{"n_mels": 80, "norm": "layernorm", "activation": "star_relu", "expert_mlp_ratio": 0.25, "experts_per_token": 1, "shared_expert": false, "beta1": 0.9}
Rows from block 4 of a small self-supervised audio encoder (BEST-RQ), named by matrix and row number. Rows with one number belong to one neuron. Each number is 128 + 32 x the weight over its row's rms, rounded and kept within 0 to 255. All counts start at 0.
After each neuron's rows are labels from the 100 clips, of 14976, where the neuron reaches its highest value: "peak on" is the class under the peak. Only what is clearly more common there than usual is listed. The data: strings of digits, spoken by a formant synthesiser in many voices. In brackets: how many of the 100.
# fc1: MLP up (model.blocks.4.mlp.fc1.weight, 1536x256), inputs 128-255
# fc2: MLP down (model.blocks.4.mlp.fc2.weight, 256x1536, transposed), outputs 128-255

fc1.649 [121 127  98  70 161 124 123 160 117  93 124 187 160 125 177 130 117 133 110 121 136 137 121 123 143 104 153 181  88 117 113 174 139 109  64 100 164 124 113  84 131 122  91 137 123 104 112 106 139  66 188 152 136 105 156 156 163 138  61 108 122  86 159 111 159 151 121 124 145  88 125 151 102  99  92 173 116 108 108 173  95 155  76 105  87 117  80 123  98 142 174 134 101 102  89 148  77 102  85 152 130 124 117  80 117 115  88  82 131 115  99 121  87  74 139 103 109 132 199 137 159 124 181  91 110 168 124 170]
fc2.649 [113 101 137 159 130 178 134 175 104 162 136  87 140  75 119 139  84  84 109 109 107  96  54 142 105 133  88 141 142 108 168 129 136 119  93 178 174 129 170 159 134 122  70 176 176 140 140 156 123 155 127 124 117 139  80  99 107 153 120 215 120 119 153 124  75 105 150 162  90 148 167 159 159 128  69 147 133 158 133 133 108 178 142 100 154 132 149 109 173 147  87  81 102 103 130 169  88 152 141 150 129 157 113 141 103 172 111 135 105 133 151  75 125  63 170 137 181 116  90 112  45 102 100 111  98 144  59  90]
peak on: /i/ (79)

fc1.34 [127 133 143 123 128 131 131  93 117  62 139 153  90  68 137 176 172  97  85 133 115 128 144  88  98 114  96  93 194 199 126  77 153 117 117  91  82 117 109  70 121 152 107 175  83 149 116 101  86 110 134 114 160  79 154 145 136 132 119 159  81  74 179 150  73  97 137 173 157  93 115 123 174 125  86  98 119  72  98  78 124 106 103 151 162 136 121 172 128 111 153 134 110 125  69 124 117 156  85 141 188 113  94  82 193 123 155 102  80 120 106 121 159  61  91 155 168 142 150 110 137 119 162  71 136 188 104 147]
fc2.34 [ 80 146 126 194  95 107 143 139 125 131 106 176 159 135 121  66 108 166 168 107 144 102  81 144 112 163  90 129 118 127 108  79 154  85 102 129 135 141 171 173  97  83 116 112 167 123 156 159 179  81 144 110 102 165 131 161  84 138 203 133 129 149 130  63 162 111 121 128 154 138 123  54 116 137 144 119  91 118 117 120 121 140 120 152 108 142 124 155 170  91  46  43 151 161 161 115  99 114 147 104 142 111  98 103 129 134  61 144  98  90 138 108 107 184  62 127 136 108 157 160 135 100 123 102 153 176  78  95]
peak on: /i/ (34); /ɹ/ (33)

fc1.449 [ 71  92  89  79 206 167 173 173 128  90 144 127  98 111 165  78 104 101 105 166 114 157 192 120 125 124 113 152 131 120 127 123 123 122  80 141 159 202 141 134 100 142  48 139 123 152 108 113 146  99  88 109 131 162  82 121 163 124 119 141 125 161 135  69 167 104 186 104 136 136  58 134 144 152 152 110  99 122  99 117  92 104 133  95 116 173 208 121 165 144 182 104 110  58  84 122 108  75 131  77 171 121  50  94 156 192  90 116 164  86 111  99 145 118 171 106  57 130 128 189 120 108 106 117 154 130  87  91]
fc2.449 [ 69 110 127 132 156 138 120 212 107  89  66 160 100  99 116 142 114  83 152 130 183  78 124 139 106 117 150 151 158 122 118  85 189  87 191 123 100 132 104 106 142 165 160 111 149 115 116 148 104 189 115 185 103  68 128 162 152 147 208 140 101 119 113  88 140  69 109 107  63  75 224 104  99 139 106 133 123  97 120  98 106  85  89 143 134  92 128 124 124  84 151 112 107 119  94 246  96  97 125 112 134 109 178 123 135 153  94 165 116 113 112  96 116 114 135 132 176 170 136 119  86 108  79 121 178 146 115 163]
peak on: /i/ (26)

fc1.517 [144 178 108 134 171 178 165 170 171  96 127 142 180 119 113  98  88 106 121 130  92 173 209  66 113 175 114  96 149 165 130 153 118 157 140 121 113  79 110  80 101 155  96 186 119 125 104  95 110 125 175  86 112  82  61 110 130 142 105 130 106 130 152 125 113 141 126  68  94  92 108 105 107 197  99 118 105 105 127  81 155 140  93 157  89 121 121 102 169 117 107  72 159 138  96 146  74  87  75 127 116 100 150 108 190 110 113 121 132 108 122 151 154 128 161 106  89  87 173 116 143 165 167  68 157 135  36 127]
fc2.517 [159 124 126 137 125  42 181 106 155  94  95 178 118 126 139 108 133 123 154  93 102 116 117 133 137 124 146 111 167  92  66  77  91 109 109 149 127 169 103 124 136 130 149 161 168 116 195 168 112 120  87 118 141 134 221  72 129  89 151 118 168 111 116  98 130 122 147 150 123 191 123  90 124 103 129 201  72 138 157 132 123 132  99 148  74 139 140 131 119 114 136 168  77 149 139 127 100 128  89 131  99 147  94 165 106  82  41  78 139 133 109 104 106 110  76 148 130 133 107 183 183 119 145 163 135 160 189 140]
peak on: /ə/ (80)

fc1.709 [189  97 143 142 145 133 120 164 154 140  99 167 137 118 153  90 139 195 111 148 152 180 122  83 157 130  72 114 126 132 100 118 146 123 130 148 132 119  89 112 107 114 123 108  84 144  95 106 105 141 130 133 124 111 186 116  84 112 150  90 174  61  84 144  98 139 148 113 133  97 126 131 111 216 162 109 134  53  94 132 152  93  71 105 168  82 184 127 106 121 145 166  92 106 163 163  93 135 150 138 103 154  90  98 128 156 133 149 115  98 146 119 185 159 150 111 148  98 153 140  65 122 160 147  83 126 152 151]
fc2.709 [117 111 141 164 122  77 121 109 151 131 120  90 187  78 129  93 150  71 146 109 152 105 141 112  85 149 153 112 207 105 109 115 171 144 108  71 135 130 113 139 113 123 130  98 146  88 162 151 156 152 153 154 136  83 101 148 205 114 121  59 138  79 124 140 158  43 125 125 140 144  58 128  73 165 115 179  47 138 124  99 140 104 178 111 100 103 139 149  75 106 144  82 101 166 126 159 199 163 118 140 171 105  95 168  78 139 130 146 118  86 117 112 122 211 100 123  70 171  98 121  81  77 117 139 163 144  91 158]
peak on: /i/ (67)

fc1.351 [ 94 130 107  92 151 117 115  65  92 117 118 104 139 149 101 107 191 113 140  59 108 158 135 135 149 178  81 153 108 120  91 124 131  82 148 108 145 207  77  87  73  78  95 124  85 103 123 103  74 115 148 170 185 157 138 122 134 113 129 113 117 130 143  98 109 141 142  99 153 147 136 142 126 127 127  74  87  76 114 167 179 190 104  88 185  68  89 143 103 129  83  72 139  55 108 142 146 143 109 132 143 158 132 138 150 124 101 119 144 159  91 132  64 161 141 173 194 152 192 154 115 162 125 160 119  65 115 131]
fc2.351 [ 97 205  87  81 137 130 138  97 144 115  83 125 150 108 180 144 174 188  78  99 163  87 148 110 119 144 125 100 107  53 124 108 186 159  87 138 148 133 170 189 139 117 178 132 107 129  63 137 146 151  70 115  59 120  76 154 159 107 162 124 144 154 135 138 146 117 189 181 113 167 107  68 140 103 129  84 112  83  70  99 111 122 153 140 102 127 170 129 102 130  93 178 117 147 151 120 133 154 124  83 139  99 129 149 148 164  98 227 136 103 119 163 165 171 100 132 131 101  93 158 128  94 146 103 148 177 100 143]
peak on: /ə/ (41)

fc1.274 [158 162 100 120  91 161 145  69  80 122 126 148  87 141  93  95  62 161 112 111 132 141 122  93 132 199 119 208  97 129  82 117 127 163 117 159 146 141 134  57 116 183  65 139 127 148 110  64 159 141  83 124 150 193 161 159 157 126 154 150 141 131  79 143 156 135 127 143 178 138 172 155  94 156 171  80 181 157 132 119 124 171 145 173 108 175 128 106 176 167 102 110 120 140  95 163 138 151 111 121 150 133 133  91 149  72 146 145 128 136 140 194 131 127 133  65 146 111 128 151 113 127 152 105 114 117  84  90]
fc2.274 [ 95 159 156 110 111 111 110 116 168  52  70 135 150  79 134 121 133  80 127 137  94 139  96  95 146 169 183 162 129 108 168 161  87 144  89 189 142 178  95 120 129 119 133 127 160 123 140 176 131 100 134  22 124  75  97 119 173 126 120 143  76 130 116 197 121 207 105 126 139 138 120 157 139 124 111  81 137 114 102 142 168 135 164 111  48 115 190  81  85  73  77 136 100 141 150 146 130 102 162 133 150  76  67 111 157 109 101 138 154 126 151 145 104 121 110 139 100 114 126 185  98 141 134 146 134 161 134 166]
peak on: /ə/ (57); /n/ (34)

fc1.534 [135  89 127  68 224 123 144 158 117  99 127 114 137 125 140 167 171 133 152  97  97  94  60 126 167 104 122 140 126  89 132 136 103 137 129  96 101  77  83  43 171  91 122  92 168  40 125 120 198 130 102 142 132 134  96 167  99 120  95 136 114 120 120 111  80 179  90 128 141 103 103 154 140 153 181 134 136 207 146 111 136  97 117 102 175 149 148  81 132 112 192 194  92 108  94 118 167 150 113 157 104 136 167 129  61 151 111 127 137 171 138 161 169 108 109  67  88 110  79 136 102 133 153  96 130 116 179 121]
fc2.534 [ 74 142 115  75 113 110 178 121 114 190  75 194 100  95 134  86  82 126 111 139 167 120 130 163 133 104 108 107 132 113 124 130 141 112 122 115 175 161 167 150 132  89 144 126 103  71 141  80 103 191 209 177 151  79 143 116 151 136 202  94 103 175 160 195 105 154 143 142 118 129 135 101 103 125 126 150  90 110 134 174 170 111 143 139 144 135 130  99 111 117  92  82 152 165 166 111 137 164 183 140 152 115  82 144 126 153  76 186 142 112 139 125 100 110 154 134  83  51 128  96 141 116 135 160  85 159  97  80]
peak on: /i/ (85)

fc1.419 [ 92 189  76 159  93 156 125 160  93  72 146 145 136 192 115  90  27  74 134  97 125 145 116 102 100 115 107  97 171 136 105 135 150  93  57 112 177 110 160  94 118 126 120 108  88 131  90 106 141 149  77 133 106  51 192 138 167 118 103 103 120  98 177 161 129  80 121 123 142 130 129 126 103 174 112 104 113 103 134 114  70 168 106  94 112 130 134 192 120 132 158 115 151 151  87 144 115 144  65 132 113 138 160 101 136 191 107 167  76 160 109 136 124 135 157  94 149 133 156 119 110 110 101  61 151  88 200 136]
fc2.419 [134 117 130  97 154 128 151 118 133 111  95 145 155 137 144 101 137  99 141  79 121 100 188 116 129  96 118 120 142 143 137 156  93 138  93 130 106 131 106 164  98 107 161 125 211  88 159 179 119 116 115  89  94 135 128 210  63 115  73 202 127 141  66 153 118 151 167  87 170 155 157 103 122 113  89 182 111  78  73 132 114 150 126 106 137 131 121  40 138 135 122 154 152 143 164  84 116  84 146 214 140 101 148 182 190 152  69  87 143 137 141  70 164 150 146 107  74  55 121 149 159 113 137 144  90 150  88 165]
peak on: /i/ (57)

fc1.127 [170 119 150 159 127 168 118 136 163 128 139 141 111 105 117 122  40  97  97  85 150 147 105 151 128 159  99 142 155 108  97  99 194 123 132 114 197 120  41 146 101 185 153 193  63 130 117  90 144 123 135 109 117 106 148 106 143 186  85 101  78 132 160  69 124  67 140  91 125  84 157  94 108  86 108 141  45  55 137 186 113 133 145 140 108 122 166  97 116 114  87 167  80 113 101  97 175  82  76  99 103 135 164  81 149 170 117 129 140 140 162 130 179 133 151 138  91 100 107 158 162 133 151 143  93 101 111 107]
fc2.127 [ 91  97 149 163 144 104  65 129 128 111 119 179 117 139 126 109 150 131 188  77 138 104 125 158 102 160 114  67 142  87 146 149 113 135  92 127 158 130  95  87 149 127 171  87 184 121 131 161 129 186  76 122 176 101 142  97 200 138 142 134 172 172  87 140  79 163 117 160  96 154 161 101 125  83  27  50  88 125 130 111 177 144  93  90 179  99 186 128 119 139 138 141 143 133 101 161 140 144 101 144 185 117 161 143 114 150 120  98 154 181 129  94 180  64 170 163 113 151 133  87 142 115 118 168 115 118 190 141]
peak on: /i/ (36); /t/ (27)

fc1.302 [ 89 141 158 154 150 146 138  66 125  63 110 101 150 112 129 145 101  83  99  59 130 125 149  77 104 184 117 149  86 179  91 120 160 123 128  95 142 130 110 138 123 121 128 144  98 127 110 144 121  99  74 186 141 119 105 162 193 173  86 108 156 104 130 138  51 124 140 111 140 187 202 162  81  94 113  88 165 103 168 160  94 142 106 141 129 137 139 127 123  80  94 117 104 120  87 141 174 101 109  71 101  87 108 132 145  65 134 141 176 180 122 183 147 147 164  79 112 169 152 143  91 114 156 142 190  60 146 130]
fc2.302 [128 170  96 129 120  69  87  91 110  59  61 116 200 136 142 173 114 107 141 141 140 154 142 122 165 139 147 110 134 137 100 110 126 173  83 157 122 163 113 136  63  89 176 116  97 142 162 120 124 120 123 125 126 160 162 129 135 127 129 105 153 171 101 146 164 111 118 139 124 161  89 133 190  69  64  63 115 186 102 142 164 138 162 119 153 151 126 134 130 104 134 130 146 132 116 110  99 133 101 130 105 126 155 117  91  95 140 119  95 131 146 121  93 110  80 164 156 122  77 107 156  94 122 124  89 111 191  87]
peak on: /ə/ (42)

fc1.277 [ 70 166 125 164  82  91 160 114 177 143 105 177 150  90 120  90 163 123  85 134 166 134 164 176 126 163 110 164 110 183 115 127 176 181  88 112  92 196 128  68 119 135 110 187 119 125  96  81  82 150 130 141  96 181  74 146 183 123  76 131 128 155  92 131 115  96 164 116 107 171 182 118 116  94 162 123 100 136 138 109 150 136 142 100 136 105 125  90 126  98 159 103 141  82 107 136 147 165  98  90 122 102 147 115 114  12 117  92 125 166 132 125  62 165 163 130 152 132 135 154 106 125 118 125  64 157  89 124]
fc2.277 [135 168 107 131  90 133  99 130 107 128  82 117 134 157 180 145 163 119 124 140  74 108 180  97 152 149 122 118 118 136 123 173 163 154 130 171 137 129  72 126 131 123 142 114 114  83 124 168 166 174 118  68 166 121 132 140 174 110 162 125 146  82  66 170 184  92 128 106  70 146  96 180 179  68 122  79 123 104 127 160 157 141 171  94  71 111 149 129 120  78  47 160 210 106 152 154  92 142 156 109 124  77 178 116 190  92 137 161 159 134 176 100 116 149 147 109 154 123 131 141  99 132 161  82  77 129 179 138]
peak on: /ə/ (31)